config.yaml
arch: "unet"
model: "image denoising model"
dataset: "cartoon faces"
train_examples: 203450
image_size: 32
crop_scale_min: 1
horizontal_flip: false
translate: 0.12
color_jitter: 0.1
task: "denoising"
loss: "mse"
noise_std: 0.4
norm: "groupnorm"
activation: "silu"
weight_standardization: true
widths: [96, 96, 192, 384]
blocks_per_level: 2
block: "bottleneck"
attention: false
upsampling: "nearest_conv"
init: "trunc_normal_002"
residual_init: "none"
optimizer: "adamw"
lr: 0.0015
beta1: 0.9
beta2: 0.99
eps: 1e-08
grad_clip: 5.0
steps: 15000
batch_size: 256
epochs: 18.9
lr_schedule: "cosine_restarts"
final_lr_fraction: 0
warmup_steps: 750
weight_decay: 0.2
Rows from block 7 of a small image denoising model, named by matrix and row number. Rows with one number belong to one channel. Each number is 200 + 40 x the weight over its row's rms, rounded and kept within 0 to 999. All counts start at 0. After the name is the row's rms in percent of the matrix's.
After each channel's rows are labels from the 100 images, of 14848, where the channel reaches its highest value: "peak on" is the class under the peak; "strongest on" is what is common among them. Only what is clearly more common there than usual is listed. The data: cartoon faces. In brackets: how many of the 100, against the usual share in percent.
# convs1: 3x3 conv (model.mid.1.convs.1.weight, 192x192x3x3, standardized in use, each kernel summed), inputs 117-155
# convs2: expand pointwise conv (model.mid.1.convs.2.weight, 384x192x1x1, standardized in use, transposed), outputs 129-171

convs1.169,080,228,165,205,180,173,168,220,234,149,174,124,181,213,145,254,151,191,176,167,167,245,141,102,171,111,183,239,271,213,247,216,242,167,202,195,208,79,146,203
convs2.169,093,170,239,214,149,180,263,241,201,266,219,133,148,209,219,222,188,283,201,194,251,185,289,146,202,167,119,196,213,152,181,214,241,204,222,181,216,234,173,140,217,177,143,163
peak on: eye (25 vs 4.2)
strongest on: looking left (66 vs 33.2)

convs1.116,105,233,265,216,205,160,231,230,192,225,239,223,169,207,247,256,222,202,164,212,226,261,242,223,243,230,278,179,124,146,232,200,208,190,146,200,234,236,253,167
convs2.116,115,233,172,207,247,241,233,171,143,254,233,237,188,156,188,253,184,130,213,215,214,262,227,241,202,157,160,231,220,224,292,235,141,124,193,207,236,200,155,172,150,183,244,145
peak on: hair (85 vs 24.6)
strongest on: curly hair (47 vs 14.3); sunglasses (32 vs 12.2)

convs1.84,110,207,217,274,162,161,192,250,202,229,204,209,136,187,234,208,245,164,152,224,225,218,186,139,257,194,270,135,150,174,194,204,204,207,120,188,235,259,204,190
convs2.84,134,185,159,213,216,243,184,222,190,110,172,225,208,235,222,150,216,234,224,230,181,200,141,221,172,191,267,223,176,180,189,239,207,145,256,215,147,146,270,198,201,206,255,241
peak on: hair (62 vs 24.6)
strongest on: beard (65 vs 20.1)

convs1.179,098,217,211,218,158,212,195,209,234,186,205,108,202,200,200,197,146,176,174,159,117,205,215,198,253,96,192,309,298,240,195,167,166,232,200,262,115,203,242,198
convs2.179,092,164,243,214,171,231,208,250,190,249,256,180,185,163,226,136,214,233,234,183,187,198,238,266,166,151,164,233,220,175,185,200,200,150,216,134,200,145,215,199,192,157,213,243
peak on: eye (34 vs 4.2)
strongest on: surprised (37 vs 12.3)

convs1.120,092,220,192,138,213,224,206,203,171,142,194,208,184,161,134,215,174,181,215,176,119,164,162,223,169,96,187,239,194,230,214,193,204,169,187,163,212,118,195,222
convs2.120,095,268,172,209,149,242,172,255,234,260,222,207,199,182,177,197,281,279,209,264,261,182,264,184,228,237,137,138,213,176,174,190,225,242,171,205,244,255,190,161,284,221,192,150
peak on: backdrop (56 vs 10.2)
strongest on: surprised (33 vs 12.3)

convs1.33,087,102,272,188,203,163,158,299,187,168,125,235,218,211,245,241,187,172,206,251,145,199,196,243,164,211,160,269,229,218,197,223,244,186,198,203,218,180,244,165
convs2.33,093,229,225,205,200,207,149,154,238,129,148,178,266,229,211,186,138,159,227,181,180,206,158,196,117,202,251,180,246,213,230,281,166,213,198,196,203,236,220,173,184,190,198,172
peak on: hair (98 vs 24.6)
strongest on: hat: no hat (97 vs 60.1); curly hair (64 vs 14.3)

convs1.59,115,190,277,218,137,144,101,232,187,237,187,213,171,210,234,282,218,175,206,183,172,250,151,149,178,135,247,229,109,264,141,227,254,195,182,247,267,245,247,248
convs2.59,123,179,216,179,219,170,219,148,190,176,163,137,203,186,165,206,198,171,197,212,254,208,187,233,241,179,214,205,214,188,220,212,239,210,242,248,138,187,192,164,137,239,206,228
peak on: hair (60 vs 24.6)
strongest on: beard (64 vs 20.1)

convs1.182,088,279,175,218,161,144,204,184,221,188,219,214,129,211,193,220,223,226,137,188,253,212,290,170,232,193,209,261,210,148,216,92,203,157,169,221,130,166,195,196
convs2.182,097,138,160,230,224,207,264,190,204,199,209,258,137,236,245,179,162,250,195,178,151,168,200,163,174,124,159,193,226,205,210,202,169,156,168,157,234,224,194,196,256,166,141,228
peak on: hat (58 vs 6.7)
strongest on: cap (55 vs 10.3)

convs1.121,112,205,255,219,227,217,147,278,257,145,221,171,226,223,225,220,209,198,234,223,229,192,144,224,170,203,212,225,206,239,222,248,271,190,144,214,203,172,221,187
convs2.121,109,146,184,198,197,161,216,204,259,186,148,218,228,224,205,170,184,287,176,180,136,163,205,224,198,214,179,230,265,194,131,244,203,211,162,208,235,172,262,195,218,164,150,280
peak on: hair (73 vs 24.6)
strongest on: beard (73 vs 20.1); long hair (33 vs 14.4); surprised (30 vs 12.3)

convs1.191,096,198,150,227,245,222,221,258,257,148,241,166,244,205,208,212,184,155,192,221,166,203,239,185,268,146,178,265,275,222,161,79,136,195,155,214,115,194,260,165
convs2.191,092,183,220,211,166,278,161,247,211,173,270,153,183,278,258,161,242,212,192,152,187,133,163,178,149,158,171,244,175,163,174,173,127,171,152,207,193,240,193,176,203,248,214,244
peak on: skin (83 vs 51.4)
strongest on: surprised (44 vs 12.3)

convs1.149,084,248,223,219,209,193,123,177,277,192,238,177,201,194,159,177,241,199,199,216,182,240,96,159,210,187,222,173,219,236,273,250,243,241,154,264,230,156,171,132
convs2.149,084,167,237,198,183,145,291,225,192,158,176,178,198,235,209,235,204,187,122,226,185,141,262,197,214,180,169,234,199,109,176,234,221,152,296,215,164,209,221,182,212,175,187,252
peak on: skin (89 vs 51.4)
strongest on: looking left (61 vs 33.2); a mohawk (47 vs 8.2)

convs1.85,094,138,259,171,136,263,223,166,211,249,152,177,141,104,215,140,189,220,169,123,177,190,219,196,256,164,196,287,257,125,177,114,228,212,193,231,176,186,194,143
convs2.85,045,255,196,204,141,169,150,281,187,253,161,149,215,183,197,216,157,226,181,216,260,99,205,215,150,230,217,161,205,174,208,201,206,198,196,135,246,205,215,243,255,199,196,174
peak on: eye (35 vs 4.2)
strongest on: curly hair (37 vs 14.3); surprised (31 vs 12.3)

convs1.161,105,228,235,195,277,264,180,186,249,266,198,245,226,173,156,207,228,215,181,251,238,236,205,296,242,145,196,201,212,181,165,211,254,157,187,200,178,261,231,175
convs2.161,104,294,239,84,231,236,135,159,259,225,151,184,257,200,219,258,204,188,225,197,268,210,214,281,143,252,164,173,233,267,218,169,198,209,135,166,198,204,231,186,170,248,238,136
peak on: backdrop (75 vs 10.2)
strongest on: a mohawk (34 vs 8.2)

convs1.92,113,273,276,250,173,179,198,162,214,220,276,163,202,203,264,197,231,248,180,175,230,215,202,264,243,204,283,191,176,227,191,219,228,230,124,226,222,236,192,204
convs2.92,138,179,169,227,233,229,260,244,131,165,240,197,158,219,212,241,108,140,177,167,167,176,188,220,235,148,240,256,178,182,253,135,129,103,297,206,181,182,216,247,168,173,250,258
peak on: hair (52 vs 24.6); hat (28 vs 6.7)
strongest on: a mohawk (27 vs 8.2)

convs1.62,067,80,163,229,192,240,204,220,258,231,255,161,219,206,227,174,235,204,243,208,207,232,137,155,225,239,272,191,233,223,228,197,257,232,195,300,209,185,204,169
convs2.62,058,210,198,124,189,267,187,214,219,170,172,180,221,212,175,201,277,239,196,214,165,180,281,200,130,320,154,174,243,175,216,260,193,287,175,215,194,208,208,114,167,197,217,145
peak on: skin (78 vs 51.4)
strongest on: cap (37 vs 10.3); pointed hat (26 vs 9.9)

convs1.54,085,143,207,219,170,228,212,241,279,209,186,181,206,223,198,219,156,181,209,204,155,268,123,124,145,216,190,208,180,191,282,209,240,184,208,223,230,100,166,206
convs2.54,083,200,201,185,233,156,196,148,141,181,136,177,162,109,155,160,214,231,207,214,189,196,226,162,163,245,168,181,172,222,180,205,213,245,165,230,177,148,189,229,176,168,170,159
peak on: skin (82 vs 51.4)
strongest on: sleepy (35 vs 12.1); cap (31 vs 10.3)

convs1.180,086,175,200,177,191,233,225,198,215,199,222,265,241,177,223,256,160,174,140,209,171,215,223,270,288,132,204,192,220,204,155,198,215,225,135,215,195,257,144,259
convs2.180,124,162,229,227,236,206,175,197,195,151,189,220,157,252,163,158,191,161,207,251,189,209,196,176,189,149,245,201,198,229,173,202,195,197,146,166,176,207,175,137,198,231,139,175
peak on: hat (59 vs 6.7)
strongest on: sad (34 vs 12.7); pointed hat (33 vs 9.9)

convs1.119,124,268,273,193,185,217,130,196,219,206,239,196,188,256,208,208,238,217,186,249,240,188,158,252,232,219,247,170,180,183,186,280,250,223,148,233,230,204,165,221
convs2.119,109,197,286,203,211,158,216,190,264,149,168,155,228,236,162,216,152,169,188,172,205,202,186,183,159,254,242,166,256,180,184,260,215,210,221,192,172,195,244,110,277,188,173,228
peak on: hat (62 vs 6.7)
strongest on: top hat (47 vs 10.1); cap (30 vs 10.3)

convs1.35,090,267,142,149,210,231,210,170,286,192,168,237,217,213,111,221,241,242,219,213,217,185,235,233,228,124,172,225,235,219,205,232,213,148,203,210,204,229,232,183
convs2.35,075,207,224,140,204,215,265,228,267,268,254,239,186,229,227,219,271,273,162,159,196,196,232,220,161,223,92,160,161,195,213,180,258,176,204,120,185,175,200,128,230,207,180,227
peak on: hair (77 vs 24.6)
strongest on: beard (76 vs 20.1); looking right (64 vs 33.3)

convs1.103,113,241,275,217,204,228,179,238,259,224,232,214,217,243,208,239,195,219,187,249,245,256,224,222,248,184,232,240,175,195,159,235,182,256,140,223,164,231,187,192
convs2.103,119,225,262,131,222,196,151,219,268,181,156,216,248,279,184,200,195,219,214,239,190,189,216,230,110,191,170,145,246,219,176,228,218,188,122,146,210,225,203,74,203,188,181,165
peak on: backdrop (60 vs 10.2)
strongest on: cap (59 vs 10.3); top hat (30 vs 10.1)

convs1.94,101,181,191,164,213,209,168,220,184,222,187,236,225,205,260,234,225,263,177,224,213,239,215,290,260,183,194,233,149,253,179,144,256,228,139,226,188,271,161,191
convs2.94,131,180,167,230,214,215,240,185,117,174,249,179,116,212,180,194,219,137,165,213,216,198,193,172,230,155,228,305,191,203,232,188,213,156,242,260,149,180,195,243,164,310,264,247
peak on: hair (52 vs 24.6)
strongest on: a mohawk (38 vs 8.2)

convs1.160,125,279,225,176,194,187,189,211,246,140,247,173,187,280,205,235,248,211,154,231,215,203,174,217,188,182,234,185,123,223,238,233,264,219,210,204,271,110,200,211
convs2.160,136,152,289,182,195,149,203,213,236,214,158,189,175,243,214,253,188,222,133,247,213,169,303,197,249,143,164,219,282,168,180,243,198,146,191,162,263,183,171,144,189,166,139,181
peak on: hair (51 vs 24.6)
strongest on: top hat (28 vs 10.1)

convs1.65,122,199,213,190,200,215,201,213,209,217,205,180,204,231,252,181,216,205,170,196,203,235,220,156,148,255,208,133,185,192,238,237,298,174,221,229,269,240,214,204
convs2.65,148,206,155,241,201,135,210,211,125,254,292,213,149,198,251,249,195,145,62,178,174,226,186,146,212,179,189,225,219,215,240,190,120,182,228,182,219,213,128,234,234,172,191,194
peak on: hair (82 vs 24.6)
strongest on: spiky hair (41 vs 14.2); curly hair (35 vs 14.3)

convs1.15,087,163,213,238,196,230,214,155,240,179,166,204,163,257,181,206,276,184,214,205,203,200,199,204,234,186,222,279,182,180,267,119,209,170,177,199,186,203,153,189
convs2.15,102,128,189,227,207,289,178,187,171,148,198,163,157,232,236,194,252,202,213,248,143,136,216,253,205,179,180,256,212,181,119,149,150,208,184,223,184,168,220,244,131,230,249,253
peak on: hat (30 vs 6.7)
strongest on: cap (43 vs 10.3)

convs1.18,091,183,230,169,212,194,182,213,224,216,159,199,191,231,218,249,231,293,213,198,178,227,146,127,126,212,211,204,131,250,249,311,266,207,252,238,293,157,195,147
convs2.18,117,177,209,173,224,154,224,189,196,200,196,190,250,216,269,181,170,188,147,109,178,216,195,215,159,186,214,195,243,223,241,219,184,121,248,170,253,200,206,206,207,147,194,201
peak on: hair (98 vs 24.6)
strongest on: curly hair (53 vs 14.3); spiky hair (43 vs 14.2)

convs1.82,100,271,238,223,196,217,181,160,246,227,257,224,253,197,230,270,221,224,156,291,205,254,218,251,203,222,254,229,218,235,228,210,254,227,164,205,204,168,101,189
convs2.82,117,150,204,251,199,212,267,211,147,128,197,218,148,248,169,108,138,161,218,303,203,180,205,169,239,145,228,264,170,212,223,211,200,154,256,232,155,201,206,196,194,217,184,191
peak on: hat (64 vs 6.7)
strongest on: crown (31 vs 9.6)

convs1.2,096,215,245,251,218,205,216,153,212,173,169,212,128,155,226,257,221,221,181,168,231,239,168,215,235,213,215,241,202,201,265,120,208,248,125,235,225,232,239,231
convs2.2,093,258,179,161,179,292,167,202,197,209,229,141,216,188,180,211,230,178,229,244,213,153,223,238,214,208,164,236,192,177,267,149,171,206,192,176,205,211,188,166,143,275,253,201
peak on: skin (80 vs 51.4)
strongest on: surprised (30 vs 12.3)

convs1.74,092,162,259,178,171,267,231,208,215,251,172,197,193,135,227,195,188,198,185,130,152,173,210,209,265,139,198,259,232,132,160,114,212,222,212,210,165,201,206,124
convs2.74,065,275,227,221,141,166,120,250,214,261,177,153,230,199,192,203,193,230,211,213,312,123,209,225,144,235,215,178,216,183,195,214,182,215,143,150,265,251,180,246,263,233,206,139
peak on: eye (45 vs 4.2)
strongest on: surprised (47 vs 12.3); curly hair (34 vs 14.3)

convs1.123,113,308,193,130,202,194,218,152,229,178,169,238,216,210,129,239,233,257,233,218,190,143,246,304,216,191,138,176,233,199,210,149,253,168,192,190,177,214,172,239
convs2.123,108,177,155,243,179,192,246,186,112,196,230,183,102,152,179,164,245,178,191,237,238,206,185,111,236,219,183,248,165,199,226,171,178,222,184,219,167,197,156,245,295,204,186,206
peak on: hat (39 vs 6.7)
strongest on: cap (44 vs 10.3); angry (32 vs 12.5); sunglasses (30 vs 12.2)

convs1.124,106,272,181,140,205,247,195,204,238,220,200,211,203,228,195,242,207,295,258,249,194,200,240,276,182,183,182,180,208,225,222,164,223,205,217,174,194,243,195,157
convs2.124,122,231,139,247,192,202,192,174,148,248,274,177,132,157,185,186,259,176,176,188,250,223,169,163,258,209,192,252,169,208,229,149,189,243,170,213,173,237,131,244,246,260,215,192
peak on: skin (88 vs 51.4)
strongest on: looking left (85 vs 33.2)

convs1.110,095,212,227,226,259,170,222,192,231,256,202,240,194,223,216,227,246,239,92,210,261,221,229,195,191,256,232,173,162,181,207,262,201,188,138,263,225,264,244,125
convs2.110,126,229,145,164,264,198,226,200,115,212,248,191,158,251,264,271,161,157,116,160,224,219,160,224,165,178,194,225,205,217,253,175,120,77,240,220,236,241,225,198,180,188,288,218
peak on: eye (35 vs 4.2)
strongest on: looking left (69 vs 33.2)

convs1.3,110,174,277,195,199,231,150,240,261,235,219,206,225,268,180,220,249,182,197,216,216,191,221,216,218,188,249,212,143,240,88,196,277,178,209,227,214,223,215,250
convs2.3,124,237,182,196,296,227,128,136,226,165,156,212,209,239,244,207,125,164,206,219,219,273,180,248,204,175,192,167,234,331,156,161,106,166,172,140,198,176,206,230,170,198,178,165
peak on: hair (75 vs 24.6); hat (25 vs 6.7)
strongest on: curly hair (45 vs 14.3); spiky hair (35 vs 14.2)

convs1.30,104,194,163,80,258,211,290,192,201,158,146,261,262,177,105,243,199,246,217,193,123,251,257,304,234,165,119,249,211,211,229,177,215,181,165,164,230,178,193,265
convs2.30,082,166,161,193,157,238,152,167,216,234,245,172,207,242,263,213,273,257,174,232,210,162,218,153,198,189,156,163,216,197,148,158,169,227,144,166,272,261,217,232,239,237,188,237
peak on: backdrop (88 vs 10.2)
strongest on: hat: no hat (93 vs 60.1); a mohawk (49 vs 8.2); bald (31 vs 8.3)

convs1.171,107,194,230,238,169,142,195,177,183,242,192,159,172,216,286,166,240,201,234,179,213,192,277,215,260,233,236,241,205,210,163,131,200,206,181,203,144,230,194,182
convs2.171,100,165,147,269,241,208,211,233,144,175,201,199,154,174,190,261,163,185,208,160,104,191,137,239,242,169,221,188,220,205,215,172,125,191,189,232,193,183,142,257,186,212,231,263
peak on: hair (67 vs 24.6); hat (25 vs 6.7)
strongest on: black hair (48 vs 6.1)

convs1.12,107,161,168,205,250,199,216,152,225,163,83,198,152,205,207,171,199,189,279,197,197,155,154,250,202,201,151,223,246,204,280,178,232,223,165,217,188,150,210,197
convs2.12,050,202,188,181,161,252,124,189,173,219,234,189,172,150,190,170,249,241,211,246,195,139,203,224,213,281,183,164,151,166,205,139,183,297,213,135,235,152,235,223,201,223,183,178
peak on: skin (80 vs 51.4)
strongest on: hat: no hat (100 vs 60.1); bald (75 vs 8.3)

convs1.66,091,204,240,194,149,258,220,249,215,184,190,225,165,202,209,273,211,196,158,204,170,227,236,201,206,167,247,164,159,137,245,217,247,149,186,201,205,207,208,186
convs2.66,122,263,245,150,214,218,190,162,213,286,204,251,236,176,169,267,180,159,227,234,251,289,263,193,163,242,152,157,169,220,164,226,242,249,111,184,234,270,234,178,193,172,176,78
peak on: hair (53 vs 24.6)
strongest on: beard (54 vs 20.1)